Rows from block 2 of a small image classifier, named by matrix and row number. Rows with one number belong to one neuron. Each number is 128 + 32 x the weight over its row's rms, rounded and kept within 0 to 255. All counts start at 0. Numbers have three digits each.
After each neuron's rows are labels from the 100 images, of 14848, where the neuron reaches its highest value: "top examples" is what is common among them. Only what is clearly more common there than usual is listed. The data: rendered scenes of coloured solids on a plain floor.
# fc1: MLP up (model.blocks.2.mlp.fc1.weight, 384x64), inputs 0-63
# fc2: MLP down (model.blocks.2.mlp.fc2.weight, 64x384, transposed), outputs 0-63

fc1.76:113109156126140153140165211130103093152116066123122109131097135093119150208115123073144114124129100201204104110162076103086151139137125142131069107113162124204117125111111126092121156149106146
fc2.76:054112181145164160111121151123167124137158139122105156172132139096138131073142158224110103153027131103124113137124064094158118113144150068134105134163117110101145135145164128157125122075154118
top examples: pink object; its colour: pink

fc1.327:146116102141059085145150154093089098103113166156114081093118130138134102141102131181136130118112088089096144128160152176107145082166127188122086120113133128131146142179218064100072120148137075
fc2.327:128090147161140129134098124116142102154123137182089169145118179104149128157194160104051113137141096095150098136115159130134069159094170127112109095131105197201132107193142114125089146132065096
top examples: green object

fc1.223:126111145124110146072160187073155169143077036096102168092134065145110116089139175162150083091115158077143134151123101130100105078135149126111096152088180128124101089126119155121146087126154139
fc2.223:226113162152128094105140129133197134098174175105134137106125086149121136113124176087124133153182152153134119095143132147122136156177101135051107098087094115059129133123104105142142060142129175
top examples: red object; its colour: red

fc1.185:125143193151161191159110057152165151168162096146151150105150122194126106065156145068137104096182149103073130157137127123122174147129142108136107119148130160072152106129115132159126062156097155
fc2.185:090133132117144122147101148148113078114113104158029124099155176146108101148139141176085099146036120092144127146138100138182127161104148103143087141181180140184157122169174113116137143096089119
top examples: blue object; its colour: blue

fc1.10:094115129107108079138134111123094098097139161108124193082100117127113136135195148119129131089142165123099170092115143188171131103182118189150089152121178068079155112170132143161117105144072191
fc2.10:194092190156112169104106115143124150150164162152164194172094144060114117092130146013140158143130140116116097094127165094120129170119136125095134081073123130139111144103101135146109114133091122
top examples: purple object; pink object

fc1.129:225155101131104206135144123160141133150155153145142153095105051138180069120139175155133104092112113072055147154147107078151122123153157106139146147179123100140148083141121114139154124135102121
fc2.129:135165141147154085154145087154142113130101117101134102118156074105131119065133160126145164094033147199129178084159142166078124135125102135108160153103099187114107096135119120097095077189114112
top examples: dome

fc1.341:157129080134143125127141202106153109154153069159135150106122163145155143211097175059134094124156111101122154108137103174136169082132126157090086134145133092112105114211122118112094087162117082
fc2.341:084117113132213139126113156123122071109124116143071123132139173136144098075117108161067101147071116108147113165106114103186127150124193094121084129197166143183146124152177110152119148091095115
top examples: red object; its colour: red

fc1.259:148202091171135091121164116140133088169136124096075081122102057180196150142139126134106098161165179159123086157185143169172128105140123103134128093087146135108161083110135134100147122145148179
fc2.259:117182235112159086137166124167169145114101116179105120135141103113136112032104124114176140148096149138123131150145135132126114144032135120094107134121078125113136099149170104159121088124136088
top examples: count: five

fc1.104:166174089120120140131191099110087163159109145143151124160113081153181106179135140103112107061108109141108104180097150162152146133131169073092108155155113078143137126162146112084121096185173060
fc2.104:191131129043145137115156129135146163125096080150151103199109093131110117179053123106152135123148137117156130109082105100140171088060122109142151124168176079133134139112062118165151132135167101
top examples: red object; capsule

fc1.295:161141150107141106146065089111083061145123053160151109122122164136109194170184155156103123155110171147160195149137118147142094086139091105117127109065149096135123168166145144146140065141125130
fc2.295:098138138121126172110086123167134094108145103128114181151134152150079094126085179190153157107045204113117106113134097087131147133059070090103086139129132094149129172156105135103122085147156113
top examples: white object; its colour: white

fc1.203:109149160144203144153111034126132143183118115143160140138127079087134079076083114115113110114129113106127121117098080130080179157120148097128123092136112166198118130204122158100150161144110163
fc2.203:071115102158225112122105109128119091109192106083104109118150140124191123052138148143077127144131099066130134160113121116146107114221162091140130122163181144122163124165137117145135129113118130
top examples: blue object; yellow object; light from behind the camera; its colour: blue

fc1.284:146148138128132041139150074138088077120139191186152103111130130103120147104099152191119120119074130128178143124129109169126091127163144123139132176113158154172188066069135186118153143142149136
fc2.284:083131152180172097149130111160122128085146162087129121098126131135175135010131116113135139123000134132119124171125154115137123151102143108114097127138131155125134119126158119129146115116122137
top examples: green object; its colour: green

fc1.120:165132159108132101137124129150160212136084120162089121107150090157079113132179160149184094140116179073127103120131157159121170140111136096064121149072163145184167129165088103069128137166125134
fc2.120:190112123104126108124118129078111143147131121133152110135144083146107085212101131131106102179196127146168164114114144092182144154100090149077110116155118135145144095069104060137207160108160147
top examples: white object; count: five; its colour: white

fc1.231:144102083111123131060218106114160206147133124128155127082090081114119117144172139148136067146151153097114119149110119122111109096129148106166108141065179105147168134182137087056125135133103124
fc2.231:236089169090066101134153128101146110154142154133159085117129076177110112209128140066155124148144116160162154074139135154144138139145074152162142128116111138153129101111062100142132141140137142
top examples: blue object

fc1.160:129199122099110141162154169108143132124130185166140125079086045143154095106133148127115130106157092072064084199054123111139115155168148083093147120173136116129111104149151107128105129137166111
fc2.160:146175099111201137132136089173132126098105041122137123183140091084153116098052185127142182086073178164121133101121095141093111103113120094106155159126143134125129137143098119125141087176127092
top examples: red object

fc1.146:133127137126107194109113138091099119152073091119119180097153086194082154071121150118192128155112123070155125120119115157123086089150076134087086103125206199128113120125117138146118141081128133
fc2.146:147097134080121071119157128130179138108142131114114137109114108189112109255112120142158141133122164147124143186116142134128152147126105151102102120120092052079123140096108082128168111147136179
top examples: red object

fc1.237:160081132139023146139181118106111131141141147151139166113134123119111086132116146105076122114164081147100113149139156155159065104106102147198079165160109125096135140165197079136099140163104162
fc2.237:162110131096124157122152160135130136127103139155115129163088158087103099133127087088122089148177089103168095139064095120144154131119180126204175090205182144133166129146105126179143163066104097
top examples: white object

fc1.338:119091087138123175107118120148107127133167101178176092092125111084147167136110135148141079118149086126142154113112076135127129092123175182220156125192144139068129118189102105124108136172069154
fc2.338:074090114167126161126121146124143157123158147149144182162092173058149139159154108162095122161242107104114112141082125091140133148181157106158171091111116081090136126089125133157105146084113143
top examples: green object

fc1.291:132166124170082090191117068081093112102122172164114123099132137156118140089140182189121136134118083103130159123144153175139115086141125161088097148115177148091150112188171074085131088160160098
fc2.291:051103148194156125118125140139146089124142153110066144115123189121180144101175132154068100141094110095137083160132116126139090155159187123103102112139145162150138123199189149141081141099085134
top examples: teal object; jack; its colour: teal

fc1.172:081157172154126117095127078095168147170129102126148129112149126129127101145095079106118091160130134080139155142123092070137144163132151095110093111154095162168161144227156125147146117178091040
fc2.172:147151075141157138143071106125086052157139129167079139113177166142113100132177155174068099131143067118147151112154144167127089130113109124107113137142159171191154081189169163101108150120111113
top examples: black object; count: five

fc1.16:155088122147111165131062192119173140141176119161115143127138151158159133184125174077115067156128144056062134131104100122103176101105134109133153132165154098071104117171108071131106102141107099
fc2.16:053103127188153141116135140135136099111159158134058142114120162071146115009154137137105123126023131144130099128136117138134116153145177117127115121127146179126132142167148156138090122119084134
top examples: red object; its colour: red

fc1.17:189129104091152126210143122133121119153138156142136128108115081156131110114096136128097115139136095098077119188166111104132112174193173128135147133162144104159091119158032112130122117113039165
fc2.17:102187135113196108155114086137146116120086079135113120129177127119172121124123154130094147081121115159128180144153114170064111079132137113101154192128101195132125091156183125095070116164110070
top examples: tube

fc1.267:101116137135111142157138134150106152103178121146154131100140041132135101118114144122122129111145040088095102247141124085144109147192175116107153138156165138108127092100132099144138073141106096
fc2.267:147206171117221094149141076154141139103105078147112097149170113096191148129139167069115134118090094117134168148130114160104112116111154108083159145142097180157149080161130122116114109132101073
top examples: count: five

fc1.215:127168132116149177140159101178143119147152148118159145134164131126100073113137111075158070175158181071047181166124110139120169136086169068110137118165114140089131146173088121161098103163138125
fc2.215:109122126106163177128119138126103083116095087175052137162139159063087054102127120166098129109035143165153098107119089158147113147107159123117123136154164172176132130171109147140101122144100084
top examples: black object; light from the left; its colour: black

fc1.112:145092092080074159177198171140129143164090120114170123149121132171135108182143113088111127094156105160087159108173154139136075124102150138086089133103135086103132141160144098084105127224121113
fc2.112:113138099085154139111127167132142108114117113157046126129134122152133098115077112154100086157102114126164125103092074099201178126096134117162122126217186136183184122120138098160142165070131125
top examples: red object; count: five; its colour: red

fc1.108:100125116144148154081161147145131080120195091102148128132168089103141127155083148132129052170172044092113168115140073152132167167139182143149149150146097156146136092126135111070143085161112098
fc2.108:077149124200188136145144097150141176150161124127121153144140151070190128162168113186091126140160065101111140149114154159113090142132143109126182106103084111133149076132131174144047130093104127
top examples: green object; light from behind the scene; its colour: green

fc1.273:179205075139097180101125100090136172087146117200093105103083082158121089137100145134111070125105138138091133184133113119086130134145167099120096152148109113150079111127169095091091091159153125
fc2.273:132119200119086097110173139151151182111104118145178139165093090142117121169062139061160175094141180140131104085109136140118161069116113132138157122140116071099104160120085112151121091184147083
top examples: purple object; count: five

fc1.36:124190162134147155133171104150096165180114115174134180108119107114125103148109153085122105123107171048109208116145100117107109093182173103120115104143151151183154111160123158139105111158051115
fc2.36:184143179094108147131141149164138046139114089146047107109162140140085099142129157150161110138069104213155114093159097179119139153129110136096115141132143158170147102181103169112098124114101102
top examples: pyramid

fc1.328:102142139133103146164108095174153117135141122104145168132174129111134091132095125092085041145162168085091231126134099145124177149120167156101137158157105139134134130207098137183136114115081137
fc2.328:104104101168158195133080113138032089124111145152124169174124205071097092112148116153083124110107128111140081140110105118142103154133186112081119121136149152174122149176137153133088144128092090
top examples: black object; its colour: black

fc1.264:121090124156255151147143135096157162120118177132131142107100121179085066108114141104099162082117123187125145124173097130141127100148085168135123144165082126137115134170141107106135117111153087
fc2.264:098120103147049153172166119117167111166141130029134119069131125103095169075179153141134142119161139140105111097166134148105103144182118161159115124085139149069097151156142155084085120149101155
top examples: white object

fc1.12:176088120189129177101111095134170146112176130106156156093131121150149089109104147060155048136179157063032155134113099168120132092101144108118131137154134131142143125165111099163121121110150155
fc2.12:083087134171103140153114126117107084148137143142059147092139157085090078104187146172091138115029159158129103106171124155120082172145138144119085129121135173160107136177120134089096117168094128
top examples: black object; count: five

fc1.161:187110053166117200099138110117159176123126049123128143113106062111154098137120178144120112163067142138088143110109070174153155108084127114153134196114165166135157107132117135146147122137122109
fc2.161:201122112136147083124141119143148105126153157095090130122138098056124105092133140153123154128176179192116140073154182160108107180131119152078130105091121117091102124109059120120113072176071152
top examples: green object; its colour: green

fc1.45:174051079102196148155092123099154056129092163116130105121120096082115136135151180144155144168137136070154118155116115105164141200122088111110124110160098123161084160133137088150176087117112144
fc2.45:233127139074125115126168112093143147105094095158161107148103131135114105054087127156181128085109135161180120140109116171104158074185131111153150137125166154128125167134062114130132137168151089
top examples: green object; light from behind the camera; its colour: green

fc1.107:108157156144158070095160127139090060139160135062128127137160105138130120191104117154131081103116121169135093162170143189156138132125125151170098117122062170156168056079109151099162131109155154
fc2.107:086152203151085127140164119123182165151151159135113106095142117086132151025163160158163112157025104158116142097148119171118120123133098130097121138103087154093150091125142151126093120114144136
top examples: teal object

fc1.143:108118171076161129151149081138113137182171120154147162122148086142087083154054106128123110149132088096143085196160134146117124107175155101185125133129072154202146091162137097114176146139099116
fc2.143:146167140151129103144149127124173132130157115121088092041159114131174128034150122163133103139112065143119164073139157183110131101195098125199154127140177147133167086138103151129126140102122135
top examples: white object; its colour: white

fc1.14:186145101154114216146129155149104120117177144116150154068118055164138134100119164088110075116128117090044157122114106089102121101183125079146129127154147112146103121174106087118122104135095168
fc2.14:072165130169143103151139094132152112160142138112088116081163103119161115050165140144107139117021120195121176106166142171114102157130113148116146143123103191130124084134146160083098106144092119
top examples: red object

fc1.334:123165094113117154112117132145102182170108120098124158139188114218110133128150172138143136144101145084146070075148116187149101127147064053113109091119186168159133111107136130177087130126136108
fc2.334:183112049084107092138120108116083133131115149147137138084128143146108113191133116095144139137225158134105148219129152137124118155048120134127105134128090143143110138087118086083179126138139155
top examples: white object; its colour: white

fc1.175:105104110171140156123152175075118099095171078154170131181129125118137109144087115144109091129173063115080141164149096135116088157137159150145186146108133103138163122176164106098131037174085114
fc2.175:116183113136188114132125093141138198145159110144124131121162127090189118213150129165112131144185076138117179159119140164123087165125127117104184114119064110162138073082143153119073138108116127
top examples: green object

fc1.202:161119136118178145157125139063129142112099151139109158095071072128132161121135152147119145147156118099131079075053110111113101208162116164162118061145120142097129199120132103184138077111113114
fc2.202:172129079068136143116113120112075126068088112137129137167091154144155120097082129132174126107155154119134117167104080111128184065138136080195139153162203119088149174122121122121172132125187126
top examples: teal object; blue object; its colour: blue

fc1.115:118159133098138062134121063119028072105080154137155093152128149092128156100150112194158170113126136164160144128148158135117100161171075146134086117051137157144133159149160140109148135103137137
fc2.115:079093153156169151123109095151130119098172153108106156158120151102146143022138193115130146123010160081104108147128081114123134124123130079118081136120119165114138158171154145128125107122115137
top examples: pink object; its colour: pink

fc1.230:139114129066058125147228144107162172149100135164112074101104141152120127134130062128140102108139142112101154141140117161091069160139205131118108108111176131155124131159126150060140093130166108
fc2.230:206113161148095116111144141111154121145132138154108129157128101143126097131099084096101102134152107164197111024114163152195157119182107190097151107126182134147119098109114098173103155126090117
top examples: light from behind the scene

fc1.157:120137103097091154175068151130093083157117074152121137111092108124162155098211145136192141174112100134147141072160120120102158137122070131138188133127157152110095147204138150146180150110125095
fc2.157:041117162186120107125149115139150157118157176069170163113108130108178148095148095150157165096092150127083134150142130130083125117175145136130140120082092079028099147117153147107088114148121154
top examples: white object; its colour: white

fc1.65:127127130120144139135161148135132082125180119137123138119119121090136103166126165134093087130142065065133164055133111164099141107191164234169165170158143140123122068167140163128090133136093112
fc2.65:139083212174112149102148167128176160152157150134109172169094150056163134173156125134107128148140095094131083090089144141123108139199170119100176072128121117122131123131103133177076133111084112
top examples: white object; its colour: white

fc1.3:156181096119167173172191130114082144164132138128114095142109101135176126147152115120116124082121120134131099207081115140179178192132123071061143146147112115140116117117128104051125112178159110
fc2.3:190148153073167146095155130151149168102101079160150119220107106101125104112063155085165141123142141125161108120084087113132172087094148098106161121163161103101148146125090126174143104118152066
top examples: bowl

fc1.87:151103143194122141096115103169183185141145094133175159099123067201141169099173140121144103122131169131081100149134128172157073086115115102148125146087127080121133114159095143132117039132112132
fc2.87:173093162084089108119129140145145087122178143115056126088137095158085103221125188142159134163054166147120127100166121144134142198088085120137116106119118102134134130132080130112125085131146158
top examples: count: five; black object

fc1.315:111169121164131237155083181065102142141086122107116157144139057114178130092144162113142138077109092098072142161105148130150140081151120102127147127084127135138152131132142130127076103168157170
fc2.315:157166139107100089119181132150208132121169123048137100075135086163163154130124152159164128132089117198125162093150107172101160106165074142152147124095095123061152113106112142135133097114158161
top examples: red object

fc1.15:119112107083144156103117137134115178123160164182134139080114127106099150137165095138160073132118131105088128110095105110113141195143135220245098102108172100130102141143149129178155136114139132
fc2.15:128074144136097158112145165071110149156146174150195149169077151119118139121148100092120090142161109120153111119085135090178155103186157110205166103097172109116119149104096100153146202108162138
top examples: light from behind the scene

fc1.13:110107185164121053065162175098171168130183174109124120129112132141142090151117126135098066121123145059047133165114124136126103118150133119100120119184133173090140138131171095142114108150181130
fc2.13:119105111190118164154107115132075103132137129137064159128137136062113125135177163130086143102187161142110096105158135162092064167143142129044103126089135149147103137185122168097089110177095119
top examples: count: five

fc1.324:161153149089118121114151089137124129148098103103121087095123089123134114127157154122124060142150162100106108069129133185123129129109116024150112142102198127164123109181227100094155123136155126
fc2.324:159108162114156103143101099114122124153125106181122110179136120117129128195091126090103150129209134064166147090106167100136108141097088124030143122145120114189124106153077078137137137176096115
top examples: white object; spring; its colour: white

fc1.307:108146133114068189132141101123193129151169128136103146136143128149127128111108108099055087166112131046066189152147154089167150169093156082102177133181146087119115147163114115159125104143137110
fc2.307:070113153161118159112128150174122088132131142137068173156120176054130089086144142176106139100013142139121081087136108170107114120131166124132140124115158138131121157175127172130074115144101103
top examples: black object; its colour: black

fc1.114:105154147117122068129100064116105054142144160129125102145123108128128162147081157148106126099116139184162077107155148166165147139103112188158115127100080171142214100067117127123166149162176135
fc2.114:092132132149113123155127105112123142129124161114159114100139121122144160000151145170149125149010120141106161148139108136127133119143109120156101151109104160104137108092165133104136145120163149
top examples: teal object

fc1.149:140090109135087125123131227056105130129115067169070124077099192139120132229107111098092111129139118160140096115173149155146122109126090143128084135142160129120130144155120109080135137158129136
fc2.149:051133137160180138118114160124140094121129130155093140138142167127153122078138131202088105143064123073135101165114105121158094146118176097097100124186120151151145123184202123148115127088078081
top examples: orange object; count: five; its colour: orange